python train.py --dataset="phrases spoken by 400 fixed synthetic voices" --train_examples=39062 --input="log_mel" --eps=1e-06 --warmup_steps=390
Rows from block 2 of a small masked spectrogram model, named by matrix and row number. Rows with one number belong to one neuron. Each number is 128 + 24 x the weight over its row's rms, rounded and kept within 0 to 255. All counts start at 0. After the name is the row's rms in percent of the matrix's.
Before each neuron's rows are labels from the 100 clips, of 14976, where the neuron reaches its largest size: "top examples" is what is common among them. Only what is clearly more common there than usual is listed. The data: phrases spoken by 400 fixed synthetic voices. In brackets: how many of the 100, against the usual share in percent.
# u: gMLP up (value half) (model.blocks.2.mixer.u.weight, 576x192), inputs 96-191
# v: gMLP up (gate half) (model.blocks.2.mixer.v.weight, 576x192), inputs 96-191
# out: gMLP down (model.blocks.2.mixer.out.weight, 192x576, transposed), outputs 96-191

top examples: clipping (37 vs 7.9)
u.433 110 [121 205 113 149 116 139 162 112 143 110 141 125 124 142  94 182 156 146 107 140 128 147 111 152 136 114 165 164 182 130 127 124 138 127  99 122 120 166 134 173 114 105 128 113 106 147  97 123 147 158 126  84 117 161 108 141 112 136  84 110 197 154 150  94 139 124 130 136 113 120 104 127 156 124 147 144 117 145 130 179 109 116 111 136 147 132 116 111  94 116  96 120 158 129 117 143]
v.433 080 [137 125  90 142 148 116 177 130 110 108 126 146 115 136 150 141 106  86 121 156 146 121 116 156 120 139  92  90 108 128 146 122 145 142 166 151 112 161  82  87 114 169 108  80 162 153 129 148 198 124 103  95 153 110 130 153 110 131 129 147 128 159 126 144 136 117  80 101 189 173 173 138  88 119 129 104 148  99 127 101 140 167 132 139 112 112 143 138 166 148 166 110 150  77 105 131]
out.433 089 [130 112 103 172 166 132 101 185 126 101  82 145 124 112 125 100 138 130 168 155 152 129 140  84 104 117 131 130 112 116 132 119 106 120 129 122 115 185 137 141 154 117  83 135 106  93 124 148 149 135 125 117 124 130 149 157 115 126 139 137 130 153 141 159 123 101 148 119  78 107 172 150 105 110 143 110 118 151 125 131 103 118 129 129 164 135 127 145 131 147 147  67 144 102 145 107]

top examples: clipping (78 vs 7.9); deep voice (77 vs 28.3)
u.497 105 [152 120 141 119 127 160 100 107 140 132 125 108 164 144 137 136 144 151 136 172 137 112 133 132 110 110  87 136 118 119 122 115  95 108 142 115 149 136 144  96 123 135 150  76 122 167 167 162 125 160 112  99 152 137 164 169  43 141 131 123 135 129 106  97 117 182  94 144 115 140 147 139 123  97  92 164 137 130 109 134 120 121 138 145 183 152 165 125 137 116 147 116 160 103 126 109]
v.497 088 [119 101 128 128 131  95 124 176 141 138 140 115 119  80 132 112 138 152 143 205 116 129 166 143 113 131 125 167 144 134 145 110  85 113 175 149 127 113 124 131 151 116 157  86 191 143 123 177 116 116 109 117 122 139 177 159 156 139 116 113 125 124 129 125 129 117  83 130 142 160  99  96 120 114 109 118 130 160 105 151 113 167 124 149 117 135  89  99 102 113 125 133 114 136 175 125]
out.497 091 [137 132 126 123 127 146 155  92 129 143 113 145 115 146 113 141 105  64 114 137 125 205 124 140 159 165 146 108 128  86 167 162 142 175 125 147  85 147 149 140 154 143 135 143 113 147 142  89  88  99  79 127 159 111 138 111 132 131 104 129 154 146 128 119 134 132 141 168 160  79  78 121 105 137 135 119  97  95 125 123  91 136 133 129 153 117 130 110 123 166 133 116 146 151 103  92]

top examples: reverberation (100 vs 34.6); /ɛ/ (64 vs 34.6)
u.351 113 [139 117 108 127 142 148 136 131 110 126 169 118 109 123 100 149 134 144 104 135  75 143 129 125 107 133 114 150 118 103 120 115 144 135 143 159 131 120 124  96 119 171 109 157 121 107  77  73 126 132 128 100 148 108 107 129 152 112 167 139 168 102 116 132 101 127 154 129 130 136 141 165 169 132 139 149 134 121 163 123  76 130 121 130 107 109 137 137 103 126 159 114 152 132 156 114]
v.351 107 [103 152 151 113 177 149 127 131 130 168 143  89 111 134 119 175  89  66 176 101 117 137 123 139 152 121  65 160 120 117 154 155 123 137 105 138 119 148 130 147 132 166 175 114 119 124  90  79 106 140 141 156  78 150 111 156 114 131 109 122 178 125 154 110 109 116 142 136  99 129 104 141 111 169 152 156 126 140 156 134 123 122 101  92  78 121 163 159 118 103 142 107  72 117 120 147]
out.351 126 [134 161 120  50 112 120 137 132 137 156 157 139 151 133 111 187 122 152 138 111 128 100 137 126 111 120 119 169 115 127 101 159 115 146 105 149 139 141  95 107 161 182 159 159 136  97 112 145 146 134 160 145 111 128  91 125 123  90 128 112 131 118 122 123  95 126 150 132 150 134 117 170 124 132 106 127 109 135 131  82 120 142 154 112  82 145 110 133 132 133 145  78  92 131 146 130]

top examples: low voice (53 vs 24.7)
u.383 088 [117 110 127 100 122 111 112 110 126 149 179 125 155 138 127 140 147 123 122 113 128 127 130 111 106 132  75 146 120 113 142 136  92  87 171 121  97 126 129 110 158 174 124  76 158 123 127 146 129 154 122  91 103 112 155 110  92 141 166 116 164 123 127 139 107 115 133 123 184 156 147 122 106 167 145 153 127 117 145 118 128 143 149 145 110 126 200 145  95 128 147 129 131 113  82 146]
v.383 087 [127 119 130 153 158 125 134 160 145 140 102 154  69  75 123 127 101 119 169 130 129 147 134 151 138 156 127  75 121  96 142 149  76 163 147 109 129 138 138 123 148 133 152 140 132  79 125 117 158 145 158 129 115 142 150 208 145 102 104 134 148 115 155 170 129 146 119 128 123 118 114 130 151  71 101 132 110 106 140 101  96 124 116 137  97 117 102 171 133 143 115  94 131  98 167 110]
out.383 079 [118 115 195 132 151 177 145 131 115 141 154 130 129 109 108 140 106 130 113 159 126 136 160  99 137 136 170 150 175 100 125 144  94 145 149 129 110 122  99 123 104 115 115 159 145 112 111 111 174 128 121 178 119 111  93 194 143 136 101 175 126 130  93 109 148 152 129 109 108 148 117 107 149 100  89 137 122 115  93 121 119 147 113 119 138 106 150 147 141 149 161 133 103 147 155 109]

top examples: low voice (59 vs 24.7)
u.110 110 [155 117 131 147 120 130 134 138 136 159 133 138  87 106  96 157 142 105 173 127 110 172 148 135 145 148 109 112 112 101 117 103  66 107 154 151 107 137 188 121 133 155  95 141 104 105 147 113 135  95 154  95 163 104 195 116 145  99 139 130 159 106 166 126 146 123 114 139 116  91 119 138 130 125 131 132 143 122 128 138 135 152 146 116 160 141 163 132 109 119 113 107 142 145 100  87]
v.110 106 [122 103 173 112 132 124 141 144 124  85 112 107 111 127 109 141  97 124 119 158 111 136 150 185 113 135 122 124 145 112 124 117  86 135 139 119 105  98  94 163 124 134 123 122 151 134 158 122 107 148 163 173 140 132 153 120  98 149  66 109 145 175 183 131 173 101 140 145 130 121  66 128  40 125 121 121 131 134  98 121 122 172 144 123 132 121 164 106 132 121 142 166 130 149 143 150]
out.110 100 [128  78 163 114 110 105 126 117 161 159  96 122 152 175 158  77 126 115 112 113 124 149 132 162 101 137 126 192 169 137 129 116  90 118 151 118  96 127  90 127 142 110 123 100 115 117 171 123 124 135 124  84 116 130 132 105 144 146 117 123 144 126 165 158 142 139 145 108 124 142 138 117  89 134 146 113 147 109  98 108 158 127 160 185 135 100 149 118 119 115 116 123 143 144 137 131]

top examples: /f/ (74 vs 28.6); clipping (25 vs 7.9)
u.404 086 [150 165 127  92  95 115 126 121 165 108 114 134 162 147 102 154 106 114 116 122 128  97 100 120 130 135 122 155 150 163 136 154 131 121 111 130 174 155  86 149 173  96 100  98 151 160 153  92 150 157 128 105 138  77 137 122 126 132 158 128 130 157  72 113 134 173 123  94 130 178 145 144 167 141 161 107 128 114 124 127 104 119 124 120 147 151 163 106 138 134 129 128 156 139  99 136]
v.404 103 [143  84 100 166 137 194 106 134 115 121  78 111 157 156 146 156 129 130 175 116 146 157 109 104 171  98 195 145 149 147 133 125 124 125 118 114 128 154 128 153 127  94  98 125 131 154  88 116 120 171 139 148 140 156 131 168 155 147 157 121 166 183  95 118 163 123 138 151  85 117 118 149 143 114 159 133 130 136 111 135 119 119 170 145 132 111 110  88 119 127 117 147 137  94 130  97]
out.404 092 [148 139 117 119 122  94 126 120 157 151 140 148  90  98 130 130 181 106  93 145 131 118 170 139 144 142 104 191  92 144 109 127  85 107 101 155 139 117 137 133 129 140 157 118 136 142 122 112  85 117 129 126 121 156 117 123 143 129 131 130 125 149 157 116 103 120 109 128 206 105 153  92 125 116 140 126 134 105 109 132  79 117 126 137 148 135 187 156 129 129 103 166  91 136  84 155]

top examples: white noise (50 vs 12.5); pink noise (48 vs 12.6)
u.88 082 [116  82 165 126 167 173 170 131 137  99 108 145 124 132 204 122  92 131  88 105 124 143 104 117 160 115 133 120 147  94 126 149 123 110 135 122 100 119 119 134 155 172 146 139 112 138 141 140 130 105 131 118  87 120 157 107 118 152 128 154 156 116 177 119 108 140 116 117 125 142 135 118  96 116  98 102 142  98  92 100  97 154 131 178  89  90 140 148 154 142 121  94 156 130 125 153]
v.88 074 [136 140 127 136 176 144 159  87 128 155  99 145 129 115 142 137  96 116 111 127 131 144 120 132 146 141 107 148 159 122 152 155 132 104 130 156 113 154 178 133 103 131 189 188  95 129 129 113 122 107 119 143  81 124 108 132 109 108 153 130 123 122 125 102 134 129 131 201 106 123 124 166 116 137 145 121 137 124 131 109 144 135 109 123 101  74 166 104 119 132 120 112 150 174 130 163]
out.88 082 [160 128 131 125 120 110 171 141 109 142 131 139 133 117 132 146  71 128 113 149 162 101 118 125 145 135 140 161 158  99 134 115 126 111 109 176 144 144 121 126  94 168 134 124  91 134 149 160 112  80 120 192 115 131 127 133 125 136 159 142 127 113 143 119 107 167 109 146 107 125  98 134 148 124 104 108 140  38 146 106 122 126 157 135 134  98 159 150 145 132  97 120 175 145 100 142]

top examples: white noise (74 vs 12.5); clipping (44 vs 7.9)
u.223 076 [112  99 180 166 179 164 139 177 112 103 130 159 108 124 153 128 103 167  98 103  82 112 133 135  94 154 129 133 159 122 113 113 121 122 128 126 134 112 102 122 127 169 144 131 138 122 104 157 155 107 101 130  83 103 136  84 118 155 159 133 162 130 152 100 117 119 161 122 135 130 154 119  84 128 163 106 144 137  97 122 114 167 130 111  80 112 148 144 138  76 125  95 135 131  87 126]
v.223 073 [ 94 121 129 139 146 100 119 135  84 129 113 128 130 157 109 164 146 156 127 151 154 162 185 118  83 153 142 129 127 156 125 117 120 120 122 134 101 143 129 130 120 115 169 174 136 151  93 127 115 112 139 107 111  93 128 159 120 166 154 122 120 139 152 102 117 141 169 153 133 149 143 120 116 118 180 114 135 138 136 128 126 134  80 132 146 114 133 154 118  38 119 113 100 119  95 124]
out.223 087 [138 124 163 122 122 133 120 143 125 126 133 113 142  90 149 174 118 149 125 134 172 101 151 140  96 127 167 131 168 128 141  96 118 157 115 144 164 149 118 145  84 149 137 118 120  89 100 156 137  95 111 170 103 137 107 138 162 136 149 147 136 117 113 131 135 131 168 141 118  87 115 137 149 154 166 150 159 122 142 133 154 147 103 137 146  54 107 188 113 109 155 174 125 135 121 152]

top examples: low voice (51 vs 24.7)
u.387 108 [169 132 129 126 126 135 120 131 160 133  93 123 118 121 123 135 154 120 125 108 126 143 135 115 108 122  99 121  87 122 101 118  87 119 135 112  84 117 135 109 132 136 119  99 148  95 145  98 146  84 117  92 127 128 209 113 125 127 123 137 148 117 164  99 180 122 150 152 127 142 115 139  78 203 131 137 149 111 141 135 165 162 151 104 143 116 182 144 121 114 148 140 146 155  99 112]
v.387 108 [104 154 173 104 100 113 128 116  91 151 167  87  97  80 120 175  82  98 118 133 135 121 131 169 124 126 123 136 107 102 119 157 101 123 133 108  91 156 119 128 140 183 157  98 129 146 144  72 143 125 173 144  85 134 149 131 107 113  86 129 117 148 185 107 124  94 109 150  91 162  93 154 142 162 124 142 115 133 125 127 119 145 144 104 140 148 113 138 141 137 160 134 155 125 127 189]
out.387 113 [ 90 110 143 145 135 128 143 139  93 113 163  99 183 109 116 116  99 132 105 138 131 154 150 132 137 127 104 140 113 124 123 156 111 137 103 123 104  90  95 117 141 145 171 101 127 158 147 135 147 162 149 134 154 110 150 125 116 112 130 141 123 112 105 103 115 127 140 159 108 153 107 157 138  83 120 132 122 101 113 103  99 175 129 135 102 131  83 169 167 140 129 209 144 134 131 153]

top examples: /f/ (96 vs 28.6)
u.70 107 [114 121 124 141 108 134 114 122 122 117 153 144 157 126 136 162 166 104 185 126 153 155 119 107 125 111 148 135  96 119 126 114 111 118 118 126  92 144 144 195 166  81 112 151 137 176 158 122 102 158 165 102 103 105 137 159 105 119 139 109 128 121  91  95 163 133 154 120 135 101 151 164 137 125 147 132 139 137 122  97 126 120 119  87 161 124 152  90 139  93 117 128 127 149 147 120]
v.70 094 [ 81 134 107 140 166 165 102 143 180 126 130 112 160 136 155 143 116 154 122 146 107 125 115 124 143 101 169 135 115 125 104 143 144 150 145  92 127 164 138  91 169 116  80 113 148 146 133 119 121 109  89 138 115 110 194 158 138 107 134 143 124 131  93 125 143  78 160 101 119 152 137 115 139 105 109 135 116 104 118 137 154 158 147 126 157 147  99 122 128 124 146 135 111 119 119  69]
out.70 107 [102 145 146 162 107 163 128 160 129 127 148 156 169 142 138 126 159 111 101 151  76 126 100 137 113 136 130 148 151 104 100 113 112 156 156 119 104  79  96 125  78 123 145 136 145 138 127 147 135 128 116 117 109 129  96 172 152 141 140 127 151 100 104 120 149 158 113 133 155 157 155 107  98 122 144 122 157 128 118 116 117 115  99 142 118 127 179 133 110 121 126 155 165 142 161  81]

top examples: clipping (58 vs 7.9); /f/ (58 vs 28.6)
u.502 102 [101 172 158 135 152 133 134 150 108 125 133 143 147 145 108 145  86 133 145 138 170 116 151 123 155 161 167 123 156 114 145  95 124 130 140 146 108 119 107 167 102 117 104 147 137 148 116 121 134  90  84 123 125 122  98 119 123 120 113 130 197 109 125 113 141  79 144 140 149 161 105 113 129 158 181 131 153 130 144 124 117 159 135  88 157 103 147 127 112  78  91 114 123 148  80 136]
v.502 079 [ 87 130  94  97 116  89 121 139 143 143 143 111 128 152 117 148 136 133 110 108  86 104 100 155 142 137  89  93 117 138  76 126 160 133 114 127 153 157 110 102 148 127 164 117 110 115 121  91 147 124 124  97 167 117 140 130 129 129 113 139 111 121 142 155  84 144 154  97 123 157 158 105 109 115 132 129 124 120 141 129 114 115 164 149  92 171 115 160 148 136 167 170  99 117  98 109]
out.502 081 [146 140 171  85 136 150 130 147 143 159 129 130 129 139 151 140 127 129 109 136 115 109 110 138 114 129 140 117 168 146 100 118 132 143 128 146 131 124  80  99 102 123 118 190 161 130 158 161 150  99 105 153 115 120  70 136 135 147 134 173 128 111  85 133 131 139 132 102 116 191 163 134 154 119 140 151 141  91  66 174 152 129 151 110 133 107 126 138 121 108 152 121 159 121 139 156]

top examples: clipping (26 vs 7.9)
u.148 085 [134  84 109 151 107 133 138 152 139 142 103 123 115  86  81 138 100 118 143 137 138 164 112 183 135 105 107  80 152 108 116 189 122 139 124  96 130 122 149 119 127 140 112 125 152 106 112 163 152 142 154 111 147 109 131 132 121 126  76 141  98 152 147  96 162 131  98 153 115 122 133 159 109  85 102 150  61 112 103 134 150 156 113  90 125 161 135 125 154 172 126 131 136  93 117 102]
v.148 081 [135 159 134 134 109 174  95  96 142 145 131 124 118 146 185 122 137 102 139 130 138 117 113 128 145 110 143 102 121 152 149 114 114 131 160 120 134 150 115 131 122 122 140 110 133 100 153 118 154 138 137 139 129 146 174 140 123 123 160 107 162 158 129 109 121  99 132 104 153 103 101 110  93 134 132 107 178 115 119 114 123 138 119 126 187  81 121 126 104  86 121  98 131 179 151 106]
out.148 086 [150 142 102  83 109 121 149 117 121 113 129 182 159 142 104 110 140 148  94 122 118 138 135 129 121 147 151  95 105 134 102 129 173 141 123 151 125 107 113 115 159 112 138 126 140 129 131 124 160 152 133 134 106  98 140 130 119 123  75 141  94 166 119 154  95 150  79 111 141 117 147 130 104  83 107 106 127 124 137 121  99 135 122 148  99 154  58 116 195 149 124 164 123  93 140 118]

top examples: clipping (68 vs 7.9); child-like voice (67 vs 22.3); reverberation (67 vs 34.6)
u.307 081 [172 134 165 114 122 160 127 124 144 179 116 117 167 174 135 113 167 124 113  87 145 130 133 148 146 128 124 116 117 170 107 121 105 115  77 106  79 173 111 151 130  93 107 106 114 138  99 141 155 159 135 117 130 128 166 100 111 152 139 116 156 165 135  92 138  95 123 118 111 148 150 144 154 136 151 123 148 116 114 126 157 147 169 142 142 115 160 138 132 132 115 152 152 113  92 177]
v.307 103 [123 131 142 137 131 114 104 160 100 134 134 125 107 114 131 124 114 123 113 107  97 141 127 120 136 140 137 115  82 133 142 156 106 120 131 126  94 163 138 115 167  96 144 123 103 174  69 137 117 147 115 169  80 130 132 150 161 108 177 116 129 134 102 150  79 170 167 142  98 164 124 131 147 132 118 108 108 136 147 101 119  71  96 124 145 127 112 156 105 152 145  78 145 148 121 118]
out.307 082 [124 139 135 152 153 159 141 128 147 117 148 120 143 130 132 115 129 123 150 105 119 123 108  89 139 123 123  81 128 147 142 120 151 144 117 135 147 154 133 114 128 103 135 196 157 139 103 141 151 124 125 174 121 126 115 172 125 125 130 136 134 157  72 129  79 125 168 100 102 147 151 138  79 118 108 173 136  73 126 130 142 139 113 113 137 109  94 156 140 127 135  97 131 126 145 110]

top examples: reverberation (98 vs 34.6); rumble (35 vs 12.6)
u.201 088 [137  72 128  91 139  93 155 138 115 164 140 122  98 131 115 110 134  87 107 121 103 193 129 115 131 121 109 154 118 113  87 156 119  92 113 108  79 138 122 123 167 147 132 114 123 146 137 128 105  96 144 101  68 115 205 131 105 128 161 145 134 133 136 133 135  91 138 133  88 139 148 124 127 131 105 143 122  92 172 130 111 142 146 139  52 125 134 131 157 146 123 108 126 116 106 139]
v.201 092 [116 147 122 116 138  94 112 113  39 143 100 124 154 184 144 144 151 124 155 137 107 162 115 132 109 104 111 158  92 121 105 118 128 141  94 136  89 153 127 182 137 108 147 120  95  83 114 146 114  71 140 192 137 145 113  98 131 143  94 128 120  84 148 124  92  90 116 141 105 158  99 119 147 165 127 146 108 137 139 136 151  94 110 117 125 145 155 101 116 112 136 127 110 144  55 125]
out.201 087 [ 96 111 112 105 184 121 145 119 112  85  94 109 137 127 119 132 147  91 102 121  98 160 120 102 132 129  97 125 134 123  99 113 160 130 115 136 132 168 119  97 112  81 140 102 180 121  89  96 130 131 133 119 139  83 100 135 124 110 144 123 106 128  87 114 165  98 164 142 131  83 138 112 143 103 165 191 133 113 133 154 149 130 135 116  77 144 125 125 157 145 152 141 124  87 120 101]

top examples: /f/ (67 vs 28.6)
u.30 084 [166  99 124 130 122 140 127 109 132 116 114 111 117 115 176 128 205 118 171  86 120 164 123  97 119 137 123 162  89 138  98  94 102  91  88 167 126 119 123 137 129 160 124  89 110 122 163  87 111 125 157 128 114 136 121 133 107 140 123 114 120 130  88 122 152 120 131 125 127 112 143 116  98 138 176 134 156 133 143 121 111 111 138  97 142 120 154 130 120  99 122 145 123 139  79 139]
v.30 094 [148 115 144 114 117 120 121  89 159 119 134 110 138 111 127  85 167 126 125 134 168 155 150 110 126 148 118 150 128  98 112 144 137 137  71 141 125 112 164 162  97 111 160 140 149 116 107 116 101 145 162 127 101 136 109  74 119 135 116 139 119 147 104 112 139 108  93 134 118 126 164 134 147 121 126 141 138 134 171 149 132  83 121 118 148 144 141 140 141 140 129 145 120 138 130 145]
out.30 070 [ 82 126 129 117 123  71 127 146 103 162 127 109 106 181 110 137  93 146  89 117 120 108 117 144 133 113  86 122  91 134 175 149 150  93 119 134 129 124 107 136  80 184 113 145 123 149 133  97 177 110 139 108 162 101 119 137  89 138 142 128 104  91 197 154 114 151 137 129 133 134 162 153 124 122 121 140 108 154 114 137 126 138 142 135  75 148 108 143 126 157 127  92 128 134  94 191]

top examples: high voice (55 vs 24.7); child-like voice (45 vs 22.3)
u.135 105 [136 103 132  74 103 122 100 125 148 137 135 143 126 130 122 141 153 183 154 148 119 131 149 152 129 168  97 119 150 119 164 138  83  89 151 133 122 119 118 117 136 134  90 135 163 130  92 124 119 140 143 110 167 158 130 133 101 142 133 111 134 180  97 110  96  92 175 111 123 163 130  92 161  89 133 109 132 107 110 115 122 146 176 115 147 137 109 131 145 117 131  95 116 109  95 209]
v.135 095 [125  97 133 137 151 132 124 128 130  85 130 101 135 132 104 172 169 126 112 178  79 112 134 167 134 127 102 151 149 124 135 136 107 138  94 155 108  90 142  92 105 115  96 141 126 115 119 142 117 148 149 164  90 155 156 138  99 114 149 125 206 139  74 144 116 102 141 116 125  75 120  74 163 122 148 162 138 154 120 114 101 121 125 122 157 115  87 117 111 109 125 136 104 125 132 169]
out.135 115 [131 128 136 128 109 123 140 144 109 109 124 142 136 126 137 139 149 124  95 183  55 110 124 127 119 108 113 141 156 123 155 127  98 136 101 112  91 105 124 113  98 134 125 169 140  88 114 131 148 147 139 140  85 138 136 140 111 118 113 123 120 152 139 143 117 102  74 122 125  68 141  81 167 142 126 163 134 136 143 105  74 116 129 153 162 132 119 115 140 133 148 182 140 118  94 102]

top examples: reverberation (62 vs 34.6)
u.253 126 [120 133 171 114 114 128 130 157 109 103 100 135  93 155 123 130 150 101 144 157 110 123  90 178 106 161 155 141 145 123  97 131 143 146 132 143 127 135 171 162 105 103 171 149 132  89 136 148  99 140 117 130 138 113 193 123 114 150 122 122 163  87 134 138  95 156 129 159 107 121 108 110 128 101 149 135 123 126 157 152 129 133 119 137 128 142 120 138 125 119 144 139 153 155  84 138]
v.253 080 [148 115 107 111 167 145 116 130 115 116 101 103 127 157 118 131 117 148 109 136 130 112 147  69 122 105 115 104 156 151 120 128 150 150 110 183 169 155 112 117 156  98 100  74 143 103 154 119 141  89 170 114 149  99 121 119 111 129 157 146 110 176 116 146  71 110 129 105 150 104 176 150 187 125 115 108 132 108  92 102 176 137 175 136 148 125 148 119 147 153 104 142 126 134 154 150]
out.253 097 [159 114 122 141 112 146 148  92 122 104 122 123  76  96 106 200  70  99 138  97 172 148  99 116 123 142 164  84 167 119 131 106 164 149  94 116 123 106 176 147 154 132 162 170 132 169 151 130 138  67 132  98 117 132 154  77 103 132 145 120 129 122 123 139 113 101 146 154 104 112 123 150 113 128 123 124 136 123 138 119 110 151 126 137 183 138  89 106 116 125 145 104 119 133 114 125]

top examples: clipping (34 vs 7.9)
u.243 103 [147 130 160  92  85 100 148 110 195 153 105 116 117 154 126 165 115 139 147 151 107 161 132  96  97  92 143 146 126 124 137 139 135 148 118 138 154 148 136 119 130 168 143 108 114 106 135 103  98 126 148 124 130 120 158  89 101 131 131 125 107  82 131 134 157 154 125 142 135  79 120  98 159 117 125 142 115 117 133 144 107 118  84 168 172 109 162 101 119 125  85  88 153 101 105 107]
v.243 090 [141 138  72  96  82 142 139 125 115 151 174 111 146 152 138 159 134 111 125 148 101 118 150 136 159 134 104  80 118 162 101 114 125 150  86 130 141 142  95 113 156 150 151 108 148 142 103  86 121 117  98 111 137 136 148 131 149  95 117 139 113 135  99 149 133  79 170 109 140 135 126 138  98 110 138 107 132 120 172 150 133 134 150 128 118 140 132 121 131 124 154 169 160  89 113 118]
out.243 104 [ 90 164 140 131 116 132 179 155 134 132 129 148 136 107 105 126 102 113 141 149 111 115 132 161 120 152 137 120 133 131  92 119 135 119 107  63 161 147 131 144 120  73 146 150 101 132 143 119  82 113 120 154  99 135 117 146 148 114  88 140 118 133 123  79 152  89 126 116 135 151 131 104 149 102 125 157 107  83 136 144  99 130 128 123 112 136 141 117 133 146  96 159 138 136 142 119]

top examples: /f/ (72 vs 28.6)
u.436 104 [101 138 112 118 104 129 136 117 122 165 162 130 172  96 121 122 177  90 142 152 153 127 124 138 127 122  95  98 112 142 104 130 121 113 117 137 138 117 118 177  91 130 129  88 123 166 162 108 134 194 106 119 136 145 105 136  88 141 151 117 122  91 131 147 132 119 141  96 175 140 176 151 141 114 161 117 134 144 120 116 159 107 165 100  95 135 180 106 145 107 111 147 158 107 122 134]
v.436 114 [ 98 135 118  98  97 140 117 115  94 121 187 105 104 102 117 108 139 151 149 157 146 113 164 194 128 120 118 144 160 101 132 148 128 141 102  99 119 153 149 149 145  97 134 179 126 113 117 160 114 169 141 155  86 119 180 145 151 122 143 110 139 128 134 107 102 157 145 106  72 143 132 135 119 148 114  92 127 130  94  96 116 118 125 100 130 159 143 126 122 109 142  76 128 180 180 117]
out.436 104 [107 142 175 120 123 135 116 170  91 148  84 114 120 123 131  89 106 164 128 117 138 144 103 125 130 136 168  76 154 152 151 135 126 132 107 115 134 172 113 140 144 142 132 107  96 126 115 115 144 116 120 122 139 118 127 120 121 119 116 126 183 123 160 120 177 107 126 146 150  94 108 138  97 123 160 117 118 151 149 108 148 128 135 152 142 132  88 122 118 149 110 104 163 110 114 140]

top examples: /f/ (90 vs 28.6)
u.306 146 [100 127 133 118 126 142 124 123 132 165 136  91 188 186 124 164 197  97 138  82 158 111 100 112 146 113 141 145  98 137 156 126 118 129 114 137 118 163  72 150 110 148 111  57 149 135 151 118 118 142 145 106 132 126  94 133  77 166 187 120 116 121 140 140 145 101 122 135 142 135 152 153  89 143 170 136 147 140 119  94 116 116 159 114 135 143 173 111 137 120 143 164 138 118  89 161]
v.306 143 [141 130 122 107 140 127 125  99 106  97 141 116  91  87 147 111 108 168 171 141 120 146 187 117 136 147 112 113 162 113 127 130 122 141  59 111 113 111 136 146 128  90 189 149 109 149 128 116  85 169 172 139  88 145 135 111 115 105 111 116 157 122 130 106 120 145 108 139  81 114 146 114 117 138 119 124 140 132 179 106 115 138  64 104 130 133 157 134 125  97 106  88 124 128 177 109]
out.306 141 [131 133 139 110 119 104 109 142  71 142  96 130 134 110 123  90  95 116 111 161 124 109 135 161 167 132 121 155 173 126  79 144 117 100 127 145 128 127 136 102 134 142 137 104 146  79 108 113  99  92 131 116 145 105 132  80 107  78 130 135 102 119 140 121 147 139 123 126 142 133  90 111 122 114 139 118 112 161 136 144 148 153 143 147 108 157 138 128 124 151 111  99  86 184 126 136]

top examples: /f/ (83 vs 28.6)
u.471 107 [167 180 101 162 143 129 156 142 103 101  76 128 127  93 126 166 138  92 155  97 204 176 145 125 134 152 131 146 148 113 113 122 115 132  87 120 145 123 171 139 134 112 141 127 128 149 106  78 138 129 153 117 113 110 136 161 134 152 129 140 132 153 147 108 156 112 139 176  87 180 132  99 116 108 140 154 122 133 146 134 120  78 136  98 109 160 147  96 130 127 102 119 132 138 129 127]
v.471 103 [138 115 114 144 125 121 107 134 107  76 151 145 121  81 139  72 128 116 142 123 146 161 135 123 108 125 101 138 137 110 148 134 133 115 177  83 155 152 137 117 129 141 112 123 135 139 121 194 160 139 120  79 129 182 124 143 136 123 137 126 145 131 109  95 138 124  82  93  83 154 159 113 151 102 150 120 110 120 114 191 151 107 118 129 143 137  73 124 125 128  92 116 132 122 126 110]
out.471 099 [127  85 109 138  75 132 114 134 134 123 108 151 135 108 165  44  99 170 143 128 159 129 157 111 149 113 151 151 112 136 170 112 161 117 148 125 138  84 132 126 128  99  95 105 106 136 134 128 107 128 110 111 124 151 156 161 178 125 108 123 146  99 123 175 159 151 115 126 158 172 167 138 139 123 159 104 136 139 132 130 125 113 141 160 152 123 106  97 105  84 110 138 143 127 116 120]

top examples: clipping (42 vs 7.9); white noise (32 vs 12.5)
u.109 097 [115 160  93 105 167 136 126 103 133 180 105 120 140 135 146 157 106 104 143  81 137 131 144 121 120 129  97 162  86 183 127 121 104 100  87 124 118 178 145  99 184 160 136 112 161 162 121 142 106  88 123 131 140 122 142 135 113 126 148  81 158  96 124 132 115 143 140 119 132 147 130  93 115 188 173 155 143 156 140 157 128 146 136 109 156 116 144 122 126 109 109 156 118 103  84 154]
v.109 117 [142  89 103 199 171 134 119 115  98 127 106 127 149 136 133 151 108 144 141 124 144 163  96 158 171  92 142 167 150 103  92 119 134 117  98 112 150 132 155 153 153 111  91 130 117 108  66 157 118 169 123  86 125 160 144 146 103 150 145 127 149 169 116  97 171 130 109 120 122 165 132 123 120  96 109 141 152 136  81 178 120 155 132 136 149 130 123 111 123 127 133 124 123 104 115 101]
out.109 104 [124 101 114 109  88  89 105 130 113 154 132 160  66 110 122  95 147 107 116 131 128 104 124 146 119 126 114 152  94 122 113 145 151 100 162 130 158 115 133 134  88 156 128 172 105 119 127 104  92 115 141 127 143 150 119 121 124 121 117 126 101 120 175 184 156 121 123 148 128  64 121 146 116 128 138 104 112 148 162 146  95  93 164 140 111 122 138 142 128 134 125 109 118 120 134 190]